python train.py --model="spectrogram enhancement model" --dataset="drum patterns on synthesised drum kits" --train_examples=26041 --hop_length=160 --input="log_mel" --pixel_unshuffle=2 --blocks_per_level=1 --beta2=0.99 --shampoo_beta=0.99 --merge_dims=true --one_sided=true
Rows from block 4 of a small spectrogram enhancement model, named by matrix and row number. Each number is 500 + 40 x the weight over its row's rms, rounded and kept within 0 to 999. All counts start at 0. Numbers have three digits each.
After each channel's rows are labels from the 100 clips, of 14976, where the channel reaches its highest value: "responds to" is what is common among them. Only what is clearly more common there than usual is listed. The data: drum patterns on synthesised drum kits. In brackets: how many of the 100, against the usual share in percent.
# conv: 3x3 conv (model.mid.1.conv.weight, 384x384x3x3, each kernel summed), inputs 192-383

conv.368:531494542402477483478500498438494406438546519568486517514441503462508485508495404460540438461530484498470502446528433451468430459528515526489473511457486498516571513528460508432475499412484524571509491504458484524480520549495511573477481435535467558494487471482498463525530474503492521523424511516490514486514452494462512460471509494504572503554496424513452522540485467438520452559487484433453430458466486509447496477467487476601474547546449472420490506528501524494541487539507442401527540522483467464486492582501515479507564449555495537547474484512480474521386493555527554447
responds to: reverberation (85 vs 35.3); text has "room" (85 vs 35.3); text has "reverberant" (85 vs 35.3); ride cymbal (70 vs 18.2)

conv.263:530457511425521430484468465430442514517551477480506547522478477502556493500488429515461505552528497407521501468498438500499466405466515469501443502579483439497491451506483543509552471512498447479523557495385504476455521493379495488541562501550453536446512419482537478515495483515501470439555483449453508492398470441545494414467488525430451517571566504481481477555588490455449518480496544473474490492456529479519508483536539443355524486544430505456480520442445446522484497458556525512488553496514559563517522510548427520513517488543510489468501481433515460512468504532507460488
responds to: clipping (42 vs 7.9); text has "clipped" (42 vs 7.9); march (28 vs 8.3)

conv.102:538535467477457427455471399469455486489499512511497424507526480558516516482512486470466493451481438463491467446491482455480430496427506464554464518480521446506480511509496567459406544449487490512527462453533501475474520516478478496449548522498510524499414501569455495533561507532484441469469496465521513553518442446440519506485470448569442548523434502487568532520457509484469480522419516552442472506477435520549497509487497537515530493590493533515487516516467523512453495466506547479478577483459477437499507497475520442562564507549496434495453466588507466488473465518486451442
responds to: clipping (28 vs 7.9); text has "clipped" (28 vs 7.9)

conv.219:488457451551477487564479431497523477469578471412499473497531569478516492504570499382531487447454408517515512482436481488606492506403509469454521482502558465414533484454532452471539456493482516419552535414539532582454537478501527446422528446519477495466477509471512463468453515527526442481503474481486451470448440517526493477499440518477494511479432478534509485502438470455492525415450489471502499479462452449524509472491507508440523513505533514480495457469476508452448538452503510500523544445451524491501409445458449544477530544428471408530510450556485572489521497520470449394
responds to: muffled (low-pass) (47 vs 12.1)

conv.72:492537558511553478522534480467519491506456549506460382480481532516484473422450496483486448536507473418514543567524485441539527511538536460435528487483558498466471501521463458428549535464531584506538467519519513466484551512498519477407509511486519512519512468501456507458436453494460454475577465530507505489517439452570476428504515423484461515486481518471546483452442512540454435470493469477525507508575529536509494561500475540460471459452477466488499448482488529484506507496490452414492468518529559423495538547425528474497443514556449582456412441484489464501526562452514516546
responds to: crash cymbal (48 vs 20)

conv.268:599466465483533475506463520413533471490466482495564500505499496490483532447425526463464514570476507521533492496545528501483504499466522431500535476497510526492431485484518452533469511502533449454494502488542485523451515471394526463486451498423491471513506524549476458477593516437461470518498473456583409535297488468493530563465479505403479490478548556397522501528463474493429416496499484510472473500529453435489482536520498462438453477480529428538462504374461471571493493485473483496454478508574492465504524497497446479522468530514473499467478461521455483469514472494471564492
responds to: pink noise (66 vs 7.6); crash cymbal (45 vs 20); rumble (28 vs 7.3)

conv.233:484473519461521475472516457502528489533528460487540458434505449532451532458451550502509487489514437499460506517552523541478453485492440493454359486477537490558493550544485492465463451517530505500497481470508463524481502488474511430440467500549504537464460465520498478499570507404478477561484486456472486484486464442519480446477455487449457441575439456493426493518463519453511419503453461548572482556553441604485478503507447448509461474550526494548485563445471501527479453548525469570417483415446511438497513518458400457499505525585482521463502424516490465409544501520424537479
responds to: pink noise (83 vs 7.6)

conv.192:476478545520547432579560483514543464494517519496512506445527468547516432417445498468508557498434489496540535519446421514472447519502475497440532492444524494498446441514481522411543547557498517515460498501478497476501480495470511431557477534501444478565551483504524532473476487467491531469493519476483452481536560527491527433534517461528439516457487487584512502478529444592560528452450472469489496544442475504478448507479514550425566501530535550433432450474560508522476507528463481494471386484499567465443491480480526520517510479486480525460430438532489425511392501456505510489
responds to: four on the floor (31 vs 8.4); muffled (low-pass) (30 vs 12.1); tempo: 70 to 80 bpm (28 vs 10.3)

conv.276:534542506493513428512514539476532490418513583474468501485546459507558506463487484530511499431435513456475480491434521433448536541545495505470432466484474527412443521475470487461504446505492472566417479467487550384500486482526484529513431544475481461482486461441507536502439474460459457456637513445509491568466487529549504473479468462452504452463486504486529489478564465470492512499508521480438464506457519513402535430525505424501477454522454537517463470471554531565515523467515554578528463483541488488473561460501518523448442489426461514514413473417439400510499496500496461441
responds to: reverberation (61 vs 35.3); text has "reverberant" (61 vs 35.3); march (52 vs 8.3); thin (high-pass) (44 vs 12.5)

conv.122:479527500530460471452474539474465418412475522451541506588468386473561448452538463482499464503458512481427539494452426440415420455531521513497521477490475547518505525506511469455551477517435488445383518472539522515494472444481477458504514494460429469507550443465496519510507462601486499467491460521460451492420463531455499529474474487445519511502505498536523480515499484420515502549534509504547441465531543538475510513431507454426536497491498494505483494451532502496484535550514470452497486515557414479531558508512507443479537400470552476453442531442518500492498438461454501504
responds to: clipping (57 vs 7.9); text has "clipped" (57 vs 7.9); muffled (low-pass) (45 vs 12.1)

conv.47:484522461440498454397553495532526439494513484534502479417482479532479500530468401449481483454464465571448519493491460527454469508456525517443514463497512487532383445473464495494462507439520509490463465484477487462501527476498486533464505467468463449438478479501502453499473486545462454533512474505503579494486502534476479458475497500474546473524448471477474473564498433447500475528434420498468454509415505470440562520517460481502569489553514536470450475512592446544484531496534515479499529527496520495465519491464506492388519483445496480499425518473525452482463457548499524443
responds to: cowbell (40 vs 13.8); thin (high-pass) (38 vs 12.5)

conv.252:478576493546479479564501476482475567443521452441470459482449563461580472609474490488485573491478472459445576461443543495484563522499470528462465474452531458431491569500480445524488473460417453582503459463589523498448507471524493489531542587469473494481497484464483467456517498544450472461495480481467438514515475451508505472485501546494528475463498456458507507475523437527414467484474481462532465455510508443487560520460472477488539482456478455553509460501468508467416495491517502519521486506612531503503467480513510525468461516477494472496494495422462561486519476492515439498
responds to: clipping (32 vs 7.9); text has "clipped" (32 vs 7.9)

conv.190:488437482583507453523549457499403490476465462433511507466415557540534491488503480457455502485506448483459546510516504508521454473477456496462484462477442418513506492541483470475497531450477397479533507509489513627460471516541499517517474517446492541488456503498486462490501442519480414478483513547546500477508505512434450508441529503464476451465509486461414529505547522459538430582449470521529404528473468519472449499441408490450460513491616497506492499482560481461458529478536504478498493483483467530468478437498468493465545510495449493465499521554559571474484487479495447461
responds to: reverberation (76 vs 35.3); text has "room" (76 vs 35.3); text has "reverberant" (76 vs 35.3)

conv.37:524477457542557498487502405503492512383425504561532581535510556532477524536497560533511473500517488512523470486528455446464492521565488450519532417509493590547484576441494451463506469498491474481471505514545401585435491528523479429501516522540476486527473395528496507541492487548507546561497512495484479473527515416484501424528452571515491468548603505556512520525467465543507528492511532534495459478448424548523494488532471454515531517530467470523485535510395484475495392495519478427506554490528463493503507547464512514504495499492526537488501549483501457377552414531430517534
responds to: clipping (31 vs 7.9); text has "clipped" (31 vs 7.9)

conv.202:505456511498510469492505452570456455500480472505493478497572477469467492474519522489554490494444495424521514433496574541480504447518505490494474514471506551497488500523494498452595479376512534460469395499517524532482519473467530512431511489553524501501454508445512570656492480472519426529472505517521477514469405471526483471539465436482475496515489576497454454490490572455457505486489453500463495510467509584505469483449528400519517477469442514493484481532502515522432462585476547433510474485501481437495509460426498432494503527430505557513450507490503471505512496463486501506
responds to: clipping (29 vs 7.9); text has "clipped" (29 vs 7.9)

conv.98:503535452474558499434490514498474566544580515546503471479476463523453488429486477504469555490449521474568536427427542538418483493556546508524479518492477428442495543498458505548492562511525500521492517496443559543493471514516453510567493507455447499492480473442505449524513449441477488518497473462447439535497548449513501513448464499464629453476504477486505577459499518530527420393471430549493456481528454466467454451515486472486470448509554446478486437484501514419514504594497464535401471501518492525461473437525382487481514566464491450473479496541489473507571461495517538534
responds to: muffled (low-pass) (60 vs 12.1); thin (high-pass) (30 vs 12.5); rumble (25 vs 7.3)

conv.71:421471546493521502430444462501578507395461457483421478488477461472517450488479502442523506477539473443471509466451503496446469486478526433505503540421543485502435550456474481472456481470474587452467511489556520464477475499506530526506521525587509468526553523495469491499496511476523488486442498461491536448542430497517515543538499518517491478556472381609512472440433528542475516550483488442450488532504433545560534545497478437509532509510506511522530485452544563499450542496484462505462485511478535482464466486426484475539491481546457519497430465459475524470541481555478517525
responds to: rumble (60 vs 7.3); clipping (44 vs 7.9); text has "clipped" (44 vs 7.9)

conv.120:434536438561471494474540509476470410471452489441530504450452493481550508482507436460477544479473434497466491427438506450444461490472564466452463464474493477496524509516503528459506527460472438454493486441574464513460459427492516467528473536456440477503510559503487448486472413443488458514473526513499452475542511431502452441424446561444511480478439522484556494529524461456534463500494441497532464439451451525516443471514417467442522467472501519536491524441504443496478511449536484487539484385506526492464437467475497487440475528505464445530444483464524438458480473425499529496
responds to: crash cymbal (40 vs 20); clipping (25 vs 7.9); text has "clipped" (25 vs 7.9)

conv.41:493525500542543473526476450493501501483526493482469527524463503478502508528514488523463552531426514531541517513536499522514505542459567497468542504530483509494462484504498437570528472500441496420486483484514434518509463544501538455453573449440485437521501472569453512492510505634442522485510516465519523480520491420510463462592459471541527449516502461511473520511500463546515512438499546496581488520558475458513474500528552540490519483476440524547522540501462491553524413472472450470474556494492477505516511492471525518503469451492514449535479507542421509405580474501422562508
responds to: four on the floor (28 vs 8.4)

conv.166:424463490498522496514529495487505498500475558498524477467570514430601527491482481428563530491541506452572534498488533475530482498506474556552506441459494490472454544460500491516451475450488484540540403489551485508470507487497512477468465567559499509481475528421558493479445473510519455531581548480542491572447467460496446461493442471552554439490506597481589444509546489517475519477524490583571559512529514421508583531567546489527480524535431538522473480441437435465583459485514523583447480485477538473499471476470504493443507478551446527518528512454486548479535421457518466508
responds to: pink noise (51 vs 7.6); clipping (32 vs 7.9); muffled (low-pass) (32 vs 12.1); text has "clipped" (32 vs 7.9)

conv.332:483441504454504475504453434527528563479453490451524433505506447461526537488551430402486459570493442521505469452456504471499518540468540405443451465535426498522537500507554464461515580468552487547489452453540468465478480489499501501461474503524410499484518496537476455490486465532506435503451527498479457553534463468533523476557522534507469453517484526504525519521457463453429516473505488500520501485513397522485446492572441554540555500521556508511441556493452579552405491429444544539420504453468505441471459406496476457427480534485430407500483508577518539469529469484464531491
responds to: cowbell (61 vs 13.8); pink noise (36 vs 7.6)

conv.246:559516392415467531388487540499504516476502466500548463456472520588507621498508511483533502472523506457428472464506515461519574534494489539530505533470513429458441469382495484593462483579486473510464501513433504458487491491571487477512489515463501514427591512434557495460467479477462483463503494559464525510510590546519434494497474614473517472476435485433515459482504457486478485475510497506502521484514474477486479484393484561557429540515572529431454476476511532531456527502505514521492521483502522524433441502509418491480512522491514566489600516438518452478495521501481418522
responds to: muffled (low-pass) (89 vs 12.1)

conv.360:470471498544519544510573536483529518477492502480513518489483584495519509479426533536505521487548507525539497577503525519618468497532474574443453574521497474558570461504498497474489488483553559504508526564530468513551535543510514519535486467476464447547462546476473514474472458481514502447430539529480489471535527473458486460541555529491509486451508471515482518472474473529483495444491526486511541526495473483590464535515467481487490562472496464506582527507453457490534496562441450469488431550455478561467470518527500511447541468538462574463575467497477514513492512466524496537
responds to: muffled (low-pass) (41 vs 12.1); tempo: 70 to 80 bpm (27 vs 10.3)

conv.97:448482463466520568475569582472442500509524518473446446480530443445488510458468478517422431488518488504514502476479449495557482455474521480533463501407562478516506476484428452534547456475522496531540507491499459486506509438470407506422540539457488514447474486447534437514512480496466528430479445478450468483518478462479467495468434492503481468557503511494514497442469517527490489475458453459461496477515511528557507440421476527421431491443444440475520466499523478512556457485461494525489503476495449465478564467457533423479485462503471534439462496517551401455504504421466495482
responds to: rimshot (65 vs 25); mains hum (45 vs 7.4); march (27 vs 8.3)

conv.108:548459551486484435454429483501500406522473464497557450459543477455452564399513482459507511493534446548529540565477550479474509472444496520520497446466450513601509504497509565463581560461489442479514399461504493494523443571433496473428475498524460504451418537454458513567515468498514474539542474484472527572420499513541461475484496489479480507517445523540540508481493480493540535517445577549469489529558437522419483551482559516522503522537564530517502480514507510542451492511446499519539472515506498412458506501421468514487486528585450506477462453524517432479487539500475536450
responds to: pink noise (38 vs 7.6); clipping (29 vs 7.9); text has "clipped" (29 vs 7.9)

conv.371:502525460516565467506588539436401499509485487499475510473432480538500503496407473467492496543519462441465484518534579465442429522512485453564440502507523512535473496467521477523438512532509498499509477475457445436538518509485523507472494507476538509488502447477475479525551492414390473487462514477462467508432451432493532523496445518411431475491547511446456482489437516525428399494484475522539518442480485438504493451515449503479439466437469388539477535458475509531498490471524454466481511499485510510525497500498496463519487533430514478441481428447497430429513493546446434538
responds to: rumble (55 vs 7.3); pink noise (26 vs 7.6)

conv.14:524510458598451473507506534492525492530452482490492435415483476501528486437491500440479516489505435500539532474495515553473550475370530506470511474399491386592455565415463465571508472541446463445500527461428511497473471479474456495566522488447538487483494602496537453551531423476495471402494490508514533471537566524536448512510491534508516488535392407484537496497483536471498475507409488472518459505492453500478524480469509538503553528527490527458465452505515555453486546494498476528475454431563478470464472413471408521465538491509501505431516511422521533502524527487497417473
responds to: reverberation (83 vs 35.3); text has "reverberant" (83 vs 35.3); text has "room" (83 vs 35.3); four on the floor (45 vs 8.4)

conv.134:516512524446492502511539521475513528449499512490466498429525483557485538452395461546481487480438472449451479552487407417559517499579488479474490516413464476462444501497460459516512434526536566405475572544562471556536554505503475533460531502469545488496501496410526546486470469468509496510529491516495513488437616500578462509425438529497434458491577490499531485404485518500505520448473527462447479516511505564476533556467520565503559460520570548459444471440506524485439507495507485485507466557548521572493477488494523461412581503460502502513440492543495500508438572481531471508
responds to: four on the floor (35 vs 8.4); muffled (low-pass) (32 vs 12.1)